A small masked image model, trained from scratch: encoder activation gelu_tanh.
Rows from block 6 of the encoder of a small masked image model, named by matrix and row number. Rows with one number belong to one neuron. Each number is 500 + 40 x the weight over its row's rms, rounded and kept within 0 to 999. All counts start at 0. Numbers have three digits each.
After each neuron's rows are labels from the 100 images, of 14976, where the neuron reaches its highest value: "strongest on" is what is common among them. Only what is clearly more common there than usual is listed. The data: simulated stained blood smears.
# fc1: MLP up (encoder.blocks.6.mlp.fc1.weight, 768x192), inputs 64-127
# fc2: MLP down (encoder.blocks.6.mlp.fc2.weight, 192x768, transposed), outputs 64-127

fc1.67:513483486523485446608520513483464539509542502514534516420576458495499521488501499537515468524530471503498564438451497474549548520541495483573544480522523545552511489416562456509491466531503431
fc2.67:497525507444497492513427516455550479526570537559438488507481485496484520527494564476502522481538469491561491534454544444537526568375483401511419493485498542480502490557449505508494574519474487
strongest on: discs

fc1.59:478472465499503498518563512539499503529519526493415477520504475532513498554499496563528513568482506485420430500545560501461486518591495542534514530553543469496457442537560481517511458500568481
fc2.59:571511530552458488474395529524546473463494449564543503466456467501511461417505418483499513534487510488500490434509477515454506491428423437508511460502558492467511530471450594524449518462442462
strongest on: kidney-shaped nucleus

fc1.192:406513506471461471510438534505601521519533545498485531529555539502457528454485485555525557488592482474530501590462423466459544562502454489479426482465478580528488547502500460449524526526471509
fc2.192:585487494495511506502528479533426549482489445611444496476460482556539406493496477442456505512425511470485566429494514530577509479468554533417546533552472443484492428526446578531451488466527516
strongest on: two lobes with orange grains

fc1.523:470478432435542467450467502523447520530579485512482529526506524542463518543499457541510475499556517549579473491579438521489502495546543482562564470514501501516471441547543510491538529470442545
fc2.523:423502487536475486557499483493504492505554530464484477420488525489551554586455487569506513522521514463546495464542530546497449483514541558565514464493530539463421509487439504500501485514585501
strongest on: two lobes with orange grains

fc1.727:514492476588470520454466468524459429483534585500497490525525490472510399484473539487530510517542597552635462500530461546492497507491510504575462526578539447475512419536455450500538521501511471
fc2.727:472468435479557552571490520503512557500482522512437554581532540537486532474550523485503495426470450467342441494487533498499508422556454460447464496459508557546526487506526546489507502490467555
strongest on: lobed nucleus

fc1.531:503427512504571409486511499522487456466506486453485488497572459494544447563463536538495548557481483474505486500493550498528448509491521506529465604542487582482493563439468550497486500440495568
fc2.531:474530472544412571507478488506517584492526572478570495486473507491441495465500498521510480476556520508483549519536503500489531535530478509524572498540509472465487457563534470498551489512477410
strongest on: band-shaped nucleus; kidney-shaped nucleus

fc1.325:467472516479522474425517500503506463417439451427482478544493454513496511420514551551511528509531430463476574482494438484511505495461497545473508407507429437486488471496463599485495526550514491
fc2.325:512426436506512568525504530485488558570593563591548531467536533533402523525434535468514367512570485533475468495444518520462468519440439523495511494437525498538482535479480443489505507557514552
strongest on: platelets

fc1.29:553459428490432552508457464530468449494486498601452493472418445514475438489492448519527489498452461493483449532469518477462527466499495468454450490496460542610501491483516449425432515556548490
fc2.29:530507551488578501505516505578534542519528492464568473495570584485532592530503527507434444498491518527535496448501466497532479537513529509503543546442511464496482515561529557552571485486503502
strongest on: crescents

fc1.43:479502498482477532540491501509527489482520531475555506484482475569467471513508508464547459436472591450416528507526474535597500440444477460467488468506575450479526466500424457476576515506458495
fc2.43:524486497519574506510452486494466502535487537498520574589473499489526571557506543525516467505523488550533560511452552517471462524485469541543582530409499509524447600484520529460453447444575509
strongest on: crescents

fc1.129:425482466539542458501509509528518468547505518428502550497575453514524469481506471545459566396512495500496503559464480467543526508498558510489498472510542491575481550468445480533513476539553500
fc2.129:538433519518537514428490502581533489440462505559471465526534465516470447431468484497419502446540427527533479454428485457525442591489560492464493456487601487537480465422512465513476490486513504
strongest on: target cells; crowded

fc1.740:494481445444514482484475490464491545485539591471485504479455427528504554483526493484484554514469492503498525525532527492487509526478488444529427459463525505462520515535523497525429491529456545
fc2.740:407568511531473493460490538505440570497539562432529490486485433510558494501439489461574501567494538517495474564495500513474490580518576497524496487452469513475507452513475455433591491465504484
strongest on: crescents

fc1.607:517485441503518541451517441538524533464473470469509531457457496517435523489474465566516484479476501498614580517490431528413569459528544529549556477505446546490512530475456498507449456493446429
fc2.607:512499610524481479587471498457501487507495509515464511487479541495575490489522498473446513470468555526468421496534519439569469534460505473445424481489565471536457519497553498492568525494443558
strongest on: platelets; spiky cells

fc1.687:447480494573426471438606506460522470517502541530406504523490568482538547500538546462466481499476502502543471510492506507431539543456506480495477445466472533468489567394513572556534511483427477
fc2.687:470502473479507537462504412547512448492526523538497535576532484502509457460528521495485457477439543521560509517534499483475525437523489499520586388456555495499471473550507496433455484499512527
strongest on: target cells

fc1.312:507548452505533567511483548433517478483483504484545405491505442526481448466450524505525516479535571490539473513460468437547401496451468476469478467534459443523521510477446485462552488520504550
fc2.312:476445507455536468475441457521437458481520516493490544514539508431467531509504521470476502500511452429448475492492534496435467453562533405519461568508511528508441445475476553571496550483539448
strongest on: platelets; teardrops

fc1.83:563510496564444524503563527553489487440542592468523483489513473587574527459446462567537565555455504474537558518538452511522498472524495500459475482474513535483484585475445468475497471444453479
fc2.83:515575495508543415545498494468514499499535481530441546508578498439421510493531549493494505445519548544507501481529472596462507494487536494419468484583493472544481476490487595556507479528534470
strongest on: teardrops; no large cell; ovals

fc1.612:517574509547502559463559517501452593529522562450575467474435484421470476510485475478506474519550508501508485458502505501551511409529537553460517489469471490542461488497511491388464517445525513
fc2.612:542492506495548485484434502568481462536496507514573569514547517535514536540539473502444457497526465456472501554500508512504525431431540540479447531489493488525543554507444525534506438490504477
strongest on: dark grains

fc1.332:438508524503491396482561524548487436480505551524583521546430545519491473478450528511512439588504475490494471494523447549571491538495490463572521541464541464500461577471546477554419522547499532
fc2.332:445467438502512464434495486544480488538564456522526490528494438516552479412532513524524518528497588396575549469450519452472449472488513439484442491507517528547495457462502520520507569512470469
strongest on: ovals

fc1.159:529492468509480546491540497499508519542546552420529448473421457462438523535519583568529515445513465501527484392540556530515515472440480564548528443471536578479511480535477506496476556470513450
fc2.159:536512467489480485548598530487453510492564438448605506495512504439511579471526444508530580547490584542490479478505463502486502509484537504475455481513496496427465506473583488470570419497430553
strongest on: two lobes with orange grains; lobed nucleus

fc1.613:498564586565531491502509526557518537433495497510522419443442491444532457456598501471515492527521508531525497597512445520535457547498472491476466459561446453510478421487565524558478603563540538
fc2.613:488427482547522471473450375512487503500518521516588536533461559506560468506454496446483494426406468549503486438513507500470528471435550517524443514537548514475567518550508474431501443488487505
strongest on: small spheres

fc1.430:471474505483465543486496483429504535595500519427533491422464541523439447495468511561487505504473508463529553492540455546503501545479542454491543497521567540531431527508555482528557492546412481
fc2.430:548506452559568523515483502580502504442501520553451524522516464445531577541527509550496507562505557521462552508478581420525492482499462517469541513501478518485536550506514519434479480476638495
strongest on: crescents; two lobes with orange grains

fc1.302:589495524549542519602473425528506522472438523501484506521536444447430580489441569491539464526512482562518476463447521511466495447490536510557551467512529494520559459506485475456513523387521419
fc2.302:463583427536529529460507515466552517540509495448505526440496549475523592555486431513455456493515559435488523471493505433511474547532513493395438552440558496483502508502489537485516527483478546
strongest on: two lobes with orange grains

fc1.72:527568547452484523485485508478452470480498384516549490493518489475463447388514494460508493482472480483541513483510578501553505504435537503510490465513535475502425518527518466479503551538479541
fc2.72:449554534524454444456491474436509511506503464449457465448467572460511495504536479526546508480487500506472488458516529451511481465478569544533446513517525494497482458474491528477543566564549520
strongest on: crescents

fc1.616:539465504469507468443466522458528515517529560415526538524529500552509429460544450504458452470508534457502529554473474489532551520532520543550469551577474530489496494526582540479492517507465536
fc2.616:474469475590525553523538514489506584494511511522515472491469448527517541469509529514483551488465459536547475506511406538476489433472534465577518457483467437497467476508479508570502515494465486
strongest on: spiky cells

fc1.333:500457494512461497500473490552542566502462492531429560447582449496533531448571481490513505540497454624439487570519463533508461476511497575499441540556501505472518517400513512501512507398522511
fc2.333:537531542522496436582552455505434448540508509496508491502474593495484432506486500531482485492527582499503505519502533493431536488439559526418523443509533522484525526610438486502487515516453478
strongest on: lobed nucleus

fc1.671:532483544416491540544497518530512521527533581499527567465467475540512531493476451452479503543434495524505453517542491468503502495436454471500439564429474540460551451484560469497462520515484459
fc2.671:532535453551562511436488492478492506511449519464570557478525524511453427480450571551546446512466491520526556462571406540520557467551533520480462493487520469454469461556504525495569438521474463
strongest on: two lobes with orange grains; ovals

fc1.356:463506562471508431509494517532504443439504532576512459503535537558477521470489441511564583508454484494481522526545419478522476503475439492498543483553482544549526532491511462513537486492464494
fc2.356:548483491523534566566445497433503505545533537427513540533514528538530495570513550518412462543511543530499487468463553481469516430504519482526541486477523595515488536494483435477462496549532519
strongest on: target cells

fc1.623:457524534503424528494536552511525455507518503496510535468592485491513529538487520524521494406508518514482485472551525556498513523548541506515502515535533425497521491481572518541474485509552479
fc2.623:511492496511464436503515461480483501470442470477520490508447477456462497394547515491493518544495458513527478492495483440540509481469436510456507483507510545523462564513442470464526562493464514
strongest on: kidney-shaped nucleus

fc1.105:546592468521570474562475532510527554552468463431575520474472433494506554510578474479493549566474513545504411501496566502467501594464470482537500493596521534485493473509524538522481488518508601
fc2.105:510480478566461440463476500508508447537528568542418489535539583494524466485459493524495458465529544451473559519527466531527542459526483522533554505498481451458522553503527522496522516425482487
strongest on: round nucleus; band-shaped nucleus

fc1.147:491500562477487505454449585455543537466568469476528457497452536460513549487523528497484524443525479513523564501514527491504440481492511455484541534413543519510489475478495455485495495460519514
fc2.147:461561500540494379533436502471533496535551538557528487513567454573496430471521466420471557513438464460502488450465493521480536502516505539489457476533512529536476468482509488479466492504467546
strongest on: dark grains

fc1.403:532585545444487523550477538549473487562510501517468520444482537508474530448529598484583555494508511504497451492508561512490504460455538439510477527483455525542495546527466506468523505452423550
fc2.403:501479494479562477456504508387540504466444499515498497571477456541521527534471377527432402471543480499492507515499457519432527530472424535454539492538514532508508464464458535499433506490578485
strongest on: crowded; crescents

fc1.360:493512517544527474559509537429531467495504555498564549491477483526481525491482426494576605537557434501470485490509522507485556492447523518448538530444487517520552628417437489496449533395475472
fc2.360:498482512567558455574492499488506529479573468444518520452476527482471523454579512530466521519469494456537513522544478559499514491499570518491465588524415525522469501426576529530456536514484516
strongest on: two lobes with orange grains

fc1.188:555477496515471437513493513436499555435556507499511523478524488448522532489538535536497453513574537464449487486477464500545531474532522476511484462468495486468458509529415460515519498519472524
fc2.188:432455529465528482466490529524534483498477538528531532499435491512446463448489444467630515543512448532513498462488494501482480547450501497478522496464474536553516454457486514549481438469483545
strongest on: platelets

fc1.80:454514566448518457479454520562522566567463487481478487439521453515539499464466428523480522418479467483511508511535445396585513452507496483464485506558540539518469509485487433450533502506398498
fc2.80:543465545461500569454520504492478431437499539454561477500502486478444450471449468475515504509542560474454553517405544559530541486565437455507493547476491518458521479492553500481486517516514518
strongest on: dark grains

fc1.27:469486491529564454542595445611586493462543562488511485396445538455463453518486518473454554559508513503514618473469473478514556508463463528482472488511511464536512499491553463511479484513553501
fc2.27:490480506469493488545482480415488446546433494429535482526555490504544548541460540480483524472455468476500471506464507475526458523509564460508518470477535459481449422549475612479485444457422554
strongest on: target cells

fc1.674:479531484443474511509549560547539456566497566493510527501523471548496524471519579479494497531537429437519570522539501555488420425503477457432561518516464513541544537455472501543493524417465464
fc2.674:537441500555487467349547442454484516488522501449462489504479520442488472510551413473419544442444554508507444509486538453473484534529534520480433492429528487458526489539552569509491505591446536
strongest on: dark grains

fc1.747:503514529502486376464486476544504538492445536474534514500577465477502441461502461537484454545510482507457496482480466490583519420556573510476442502555471452514519461499485549519438468434470523
fc2.747:516521499543561489477529520526525544424556470494425483501422492448428564408485530422426458452515506555515432454491470383467493506503445513465464503489520487487497544452567476481542526511494501
strongest on: discs

fc1.117:449524505479498533409508512534532437536504495484488511426493568483459531451407514502547571544446507442528526598501495505506474485481429510424518505546546530466518503485471495519417508404407508
fc2.117:610556543517539415502508480476567530423481448524456459576433475521549522542484561499470430444517503521540494504500534403509515501495547490445443507463452436511484408490527464503541518537592495
strongest on: teardrops

fc1.172:524517466536554564590540532586520512474479602466522428518537508560463437546534482505504444454499494493522442424584509564502503536496493436495467546550508528459533478433475487491528466492432495
fc2.172:553457512468466423518437536470515502538473516527529589495543485475515557458540449515580490526489493494482528565547472465503556470542543559538542465486512473501483514547512560538462543507536511
strongest on: crowded; teardrops; ovals

fc1.173:514502444500546477580520546501506520589517573507445520479503468477446455582527476509584452462476545490519543552527529573599512454509494503496533533519475476574469482481502413487516534497464473
fc2.173:513479544482477438474466462503433505444506565513525488518492474461514503439488441499517498493560486490462571479474481549431507500447478533515551548500594532502575413470539520526560494524537561
strongest on: crowded; ovals; teardrops

fc1.196:546478500509585475456544484469526467467502494518481532459558474467471462497491512510514567531567447475554564522528534410461471446521520472507517438455444537479530455496487428496501506522502502
fc2.196:550538589442467537510458482543426505581460469463509432485492498398476555499476461413473456490494511560475433450454468492507534493464536564506488507516511456531485520486502507517494476450473534
strongest on: target cells; spiky cells

fc1.228:465536468474520444551471454442498541480484607389526466485483469507453530505489485471498475550438541526510489448523501556470462518444526547472522567550550495515527446480467520596565499467431499
fc2.228:523426552551477559500461529508560526528490516544492467438543478573545433487484432426466443474522468383480522525524519567485512465498417531440525469492504508548542570537456548532491447523459476
strongest on: round nucleus

fc1.52:440500497442495528472478491453540517530453481484544481466519482469465586516533574504536514509519468439455497512499533539472533508459563475507523564591520475566440492429452597558560459484544449
fc2.52:521509457574490481489590484517464428454528464540479536463478545492516413462449458471482478503457495481504473462488485494542479447540428525460492461448491550441503538501551443432461529532429522
strongest on: dark grains

fc1.715:513476450497514462447531505485505467466522504486469511559540582446541481552449552529502453499520446582491475532458509481490461525486511556536505476476494514447500465540556525550518500470492591
fc2.715:449499544506504549467493463573467542496464440540491467490510501522509459435553451500501495456436467492476470475491521555540515475490441410420461501532549479493522494421512531468508531489536471
strongest on: small spheres

fc1.621:455533521560572531527549463501462508459491535492541418414502485507505524576485486447533542487430483505492584516513495516570535586544516542498482520532541494496448514507432449561565457498506510
fc2.621:557465589391469444500520563501486446534504492508483554513480434524523517439524502510517518510511520521552422485449527501516468457498463518482535495418442487474473526480496504409426585527442516
strongest on: target cells

fc1.240:506531515535603518532549489590456495429491482496502461469481499510463510421484587516505461549528563468518539469443530487453465472534578484501534490463479467469424492465477458515505498505437470
fc2.240:522500498483419508504441473475539436519453441447513584553538582511468534537534477452482473486499430531412482526476445463518514563484490475518501567528530481515590522524480553476445520461499466
strongest on: dark grains

fc1.140:501487440477463536486528459433532493493533479522552510497452500472537539496459525483605480464502467498507542451520512469470474535491481551575522480424468513461511498553519449545482495485531482
fc2.140:534553540482462499491533530584517450518559534503477557553457509459474509428543519456455569499533482482522467503446498570398500504521457542499509557536460450516483497492470400466524478497546545
strongest on: lobed nucleus; target cells

fc1.308:456526486380506457489524506534520487472514485584513560441529562510517557463511459516502539443462502450508478473492482521500501429474553509505435479442507537492582553535557530487501470458428555
fc2.308:542461561564415523468499501508482501543459434484455459493538487459512442532527519494403527511525497515499499503564528480448510539448473506477578573517453439574477429501466525547465533527559482
strongest on: crowded; ovals

fc1.695:570485503517458599503530548556541480501524539506542470491500542545475473479582472434520462480581571414473622529464439496558486413454458457468453437457496554479577497519521517518440531555542483
fc2.695:482502528439538417477470484520445500518472462504438518491507489471491486508379514547469466505466424522518403424518536464454483547529546488451581538460488437558442524489431469480508477507496484
strongest on: platelets

fc1.645:515482501548500541450481498514523528473470493519486502452497473453473520511527545470497510533611494478465479438462562575434528493520527515471495566468471526434527451502486459504538507442515503
fc2.645:489519460515534473430551513451471546546439422473515512501467498509485455568523472508573507510443567434517453477497511577509481471531546543444496517518472501464428536533508503511469601478465507
strongest on: two lobes with orange grains

fc1.672:513519449581542487456509493500568502466567562435497497499447554578489507458471443454422460500607507503554420507511459517521500480473440452561448523503489490482526454533485482410516471557549506
fc2.672:440443490572543499514551493541491547491500518563478544589487511404538495497445515468530521512541444553556502484477424542495527530537520423497504413547486498518499464537433515499556510461545519
strongest on: platelets

fc1.489:526536463512524495469562454492544486496577445552487521551477499459475459545570476438531552513528552501455491525604515532455530569475518516461481487523545450482462473441458448505611535515495527
fc2.489:503509456517545490563399491532501438514513545574469491549456508484513445395477447471478537495454494548492499480479473506543576477468524551514533513563475503502530372470551569514503491557510557
strongest on: lobed nucleus; band-shaped nucleus

fc1.153:459526467541492570529514477548529537485533546509476513486566464524533503467496537457529515500487548410544519527481511522540485496488492462489560428515455507527500500540568527521461493491414521
fc2.153:567505498471486471546511522450591537505466533441445491544488426496511515550487505520481488497540469570506450488537478524536532495524523564460460503462475461461542510558502474498607424488590474
strongest on: round nucleus

fc1.656:465565508538547490517502501526547541513462518424569515522593439523460562503488466561515520513460519514434462434517501550511460501459515529443528487542526457505539546499534487470482454472454548
fc2.656:542585443438504537513491563447490532497500565429506521512521412506426522480523459508493499452561540480552450561524572564491500434534513480424398490437532521517488449530579583466559580450450534
strongest on: round nucleus; teardrops

fc1.24:491521511478467517494452482598506492478468503489502514467452524459514502461549499491596460486419496505438470475488557501399514497429582467506485520474527431518570548461503464517436601513455529
fc2.24:538528465477470512501579491447510487499546458499476437533548505512470460534421490535400487469573501462576465514423512516539460513511517548480480500533512490471409414548495521491539456483501463
strongest on: ovals

fc1.291:527571506515565411418461518453477467575471516490526526485470487559480530492547508474465420596484546508446509532552492535477470536520500513531497524485454534466479492478521453501490442482538516
fc2.291:551457428530493490510491488563547503510486530478536549495496521406489503527502546487483509442491579477533430466458481504485542445608510502478475505531538461493485445513485508477468468574435460
strongest on: dark grains

fc1.582:493457568559521478534505533468431547567506517516532527478517404514467471491533501470454484470536459510485511515457536474511529533542556459533489519492491469505393554549579445412534521594523474
fc2.582:534522473522495505498498427477463501496518508534417529456446530591559459534500518527488474533474458476477540488463478492491523467505457534481445498515549502537538475513465459539566461535591484
strongest on: band-shaped nucleus

fc1.364:589525470588479535569579507514535582515475578509546542512486530506512474562509556473478507509559519477507424453480545478499492459513480401496502546507453469520486553494478451483492554497480478
fc2.364:419514470456530482518467510470487499505537465514479445511518528480429541445475507456554483490498424508499503536548498488480471519507522573527515515454495549487553429502480522500492490552528496
strongest on: kidney-shaped nucleus; two lobes with orange grains

fc1.490:527574534534454537570505568484555509474511523565526490497550492456510486409467513517470558547483501492452464474526520487484569512397518503485552483434592498492493492471590551499481516529515533
fc2.490:463485476462499513559545570456504493481516498424537444410530457534495456443489567537504530493534462545507510506510437494480464472497506497508504500438591513510464457430508498522525528513475481
strongest on: crowded; ovals

fc1.317:505502575453481502516482454527518481527454524498459502484524505493560507583535516512517529566436443444421452441572570496499480501522546492498419421509465544478526522489485528503530538455529440
fc2.317:527471486548543519507472591540513521472541516488531451528497508539381517427490505488491482460534523551538535529543537489470521423512548486559627569464538509536495476549528473511488488537585548
strongest on: platelets; crowded; small spheres

fc1.41:445488544416416559514519539454483475468588448518436469461511477542491479554544514504536513487498461565451480506485511530481465442472533559481504536458423505551483433511551458487496545483446530
fc2.41:443572492524426527446536486482517499458494511484583483523477425509522560482475479528532493486547529488438465434453577482502452515419578515538487464518473493496528423471572556495513576518536535
strongest on: two lobes with orange grains; target cells

fc1.26:509494489527578489503538501500444457446479522428532499494507498585516526490431500451514439492391512486527502522458465493532490519506522507487469451489533469449459518483523423489441494593512488
fc2.26:462503513395469533430461510449462436556486474517484490527467475444440477502522485501448448519524516495509482487495553499561448505415493519544497485546547499548483534428524471539518574478511476
strongest on: ovals

fc1.217:525542451573454470519484474422503505503459461458545510511464439552464476456475551483457535551509513537468453522519527520506441526465476443457545498478541534489449478464482457567462492520512513
fc2.217:482540510447596572457461534538514499522502534534489498464491504486544508442451460529498408472556477487485477433419448480537520559513502547454467477521543474478508560486486446537527481516473474
strongest on: spiky cells

fc1.548:454537464571510563454434500520461489445501446513468522529560544525451529513563487470516550485481525514447518578449516491444511473520468399513528469593503524503560476453457492491551445504476485
fc2.548:539523512439533437525572466513478492582490489491524483436443509481579494455516523501470476607524514520571530450517505533523496532466516495390532525417494554547474534559530533496447575538576526
strongest on: band-shaped nucleus

fc1.407:486542474453511524527562555539581455576476475566546485445556495510472518447419452525531403397485567490469494531408432520475502494505523513545487470507473566529493554550555465478553492509504471
fc2.407:464569529448514507478520552484467465584517456425539463464536544463566534467409542481497490552542527523437539544510515489553460487507521538477469525527505503461405517486478430470548550483415481
strongest on: crowded; teardrops; two lobes with orange grains

fc1.494:455566426472438462461464508507498521463455500553519452462496535515430528504467515500457467523516550518503455488503426521456406568469553492480408485494538502448508478506546472597481568481534486
fc2.494:485477538511515471501452476468482430529482523465496532496423574514446519505487460565542443547470552552477499475561460501562477443516546466518498555500516514546452505485561526437500499507376609
strongest on: round nucleus

fc1.690:435402450478501563509557470515483544502540511499470584569527505528467486455577569522581545537520473522491570500447434486511449450465524472517517435496482529481443481465458502523493468599549466
fc2.690:539518483580585457489481565447484523478540520483491493419491536497548483512504468449506477445466542550495472434448508444489568497501560523501491501446507537544501479540466497540510487502476540
strongest on: dark grains

fc1.591:448506517483502467471467532503627487455536510569538448451498503489524491437474414496469535541485523492485459475517463494559428505464461547428442519498406434486515554468449468516561474496528488
fc2.591:546507510487471523492455486455464542579532499539498467526526544516539449496562549462463403459458498505499513552442536512479503479516624492489520491504521491410579506528512562547450474519485446
strongest on: round nucleus

fc1.510:501520438488493524562502451409550508511500491437510436511466520523412441527426500435469464526564513455457484559510521495475536509496484557566527532485553477497587458540484548458496524499432480
fc2.510:495458509474520512477483521600501519506501508530505596518513475472549557498513509520502556529539472523461496484451488522449466496482532509476446504449412467456477530445532494510507478504530493
strongest on: target cells

fc1.749:500531492542525568523552508498496487510567467557481487554462506544539558461507483572525503513571478533504517573474482533559494546450485473501492438448475520545429508528502520449553476509500463
fc2.749:529478606458507419533420460571460528525485501481563469438515488453478476492483503473588484560491492497522498550532442501516569529561484486512472515486561521545588535515502503523482469498473481
strongest on: crowded; crescents

fc1.378:471487505535558456473515480491498491497503445479454457486518543525498523540554438528528531504533485585536506529461627516626508534466454511530468532484533430513431488463543464499499486495495425
fc2.378:484438477591421468532477544523501500518494484570470467490485540542478430537460428459503511527484546521423547518537438494391485479445502467536508524561538494466502483418487520540465539499617541
strongest on: lobed nucleus

fc1.597:466563528473497517505510535493521492479511510514509618487481542506529489488591532529536563492518431530483485484500486478479496486454549454485519487513504529578459393499522540446501547465435499
fc2.597:567443482525518553449519423483498486484530529509496422505511542485475538434459500484476536562528521528499483531500504580475433545496485470540520547496540540464581530444479445421467494485554466
strongest on: crescents; round nucleus

fc1.752:475505537526462578486465486468433518519561544454481531541514526574442531483531595483524556451586490495551511483470496440409533552550447498482529507520484570511491457472525514555479448549492512
fc2.752:523474541456523435547554471475526469501433446513566453470526549500444463570522528516446378476510494485471512452480438531519518465495523448517484505466448506541537532467444422506473481533536468
strongest on: band-shaped nucleus; ovals

fc1.706:513461450565480515466475496536508542495505514515502594438560516455465504536528526502559540513511474528520522519480528515558552532495494525544483457471510482482416530543512442472492450596460525
fc2.706:468464554445476527512512490434514501469455503453543515479391486529546444540499491482428407483503475474515448507566449515504455517453510494481574544497449508533530513506478496510527432498588495
strongest on: kidney-shaped nucleus

fc1.438:522440404570524499511485522506475481543494443413504491476529530581526504493516465559505473468541576585554548531498458556580443541543511545552517512508555499490490474491550519531468546404558488
fc2.438:498598540411480522591529474519477513492468578522532506435502468452497504496470492501512502526495461477515495507532439503447540503491527506545481481465466506533520549434474492529562514496380494
strongest on: spiky cells

fc1.176:546467523485502460485467535527457459429517514539532479536476491490528455482578510488480522482523472423487531545461505468558547533467511534501526477468488535486594483555530529533507488567564578
fc2.176:557484505487514544540518412526485540584522463490525544455541528465487522543411495534505475493464508524510456486451469515506505448563588452516506525493450455519500433516428471537483492493488447
strongest on: spiky cells

fc1.678:478473564485473476455499502441508550497495542553515513519480486516514552547497475516478501436437557504566474449496498438424515467524538503544506474505516527479545506470507519502497495485530550
fc2.678:506551484491467520555463478521488452512495450501477448518496497498496442433499499467461515557551473437505525509476496518489458515488517526493454508572521450513431467550505448500504447467558446
strongest on: teardrops; ovals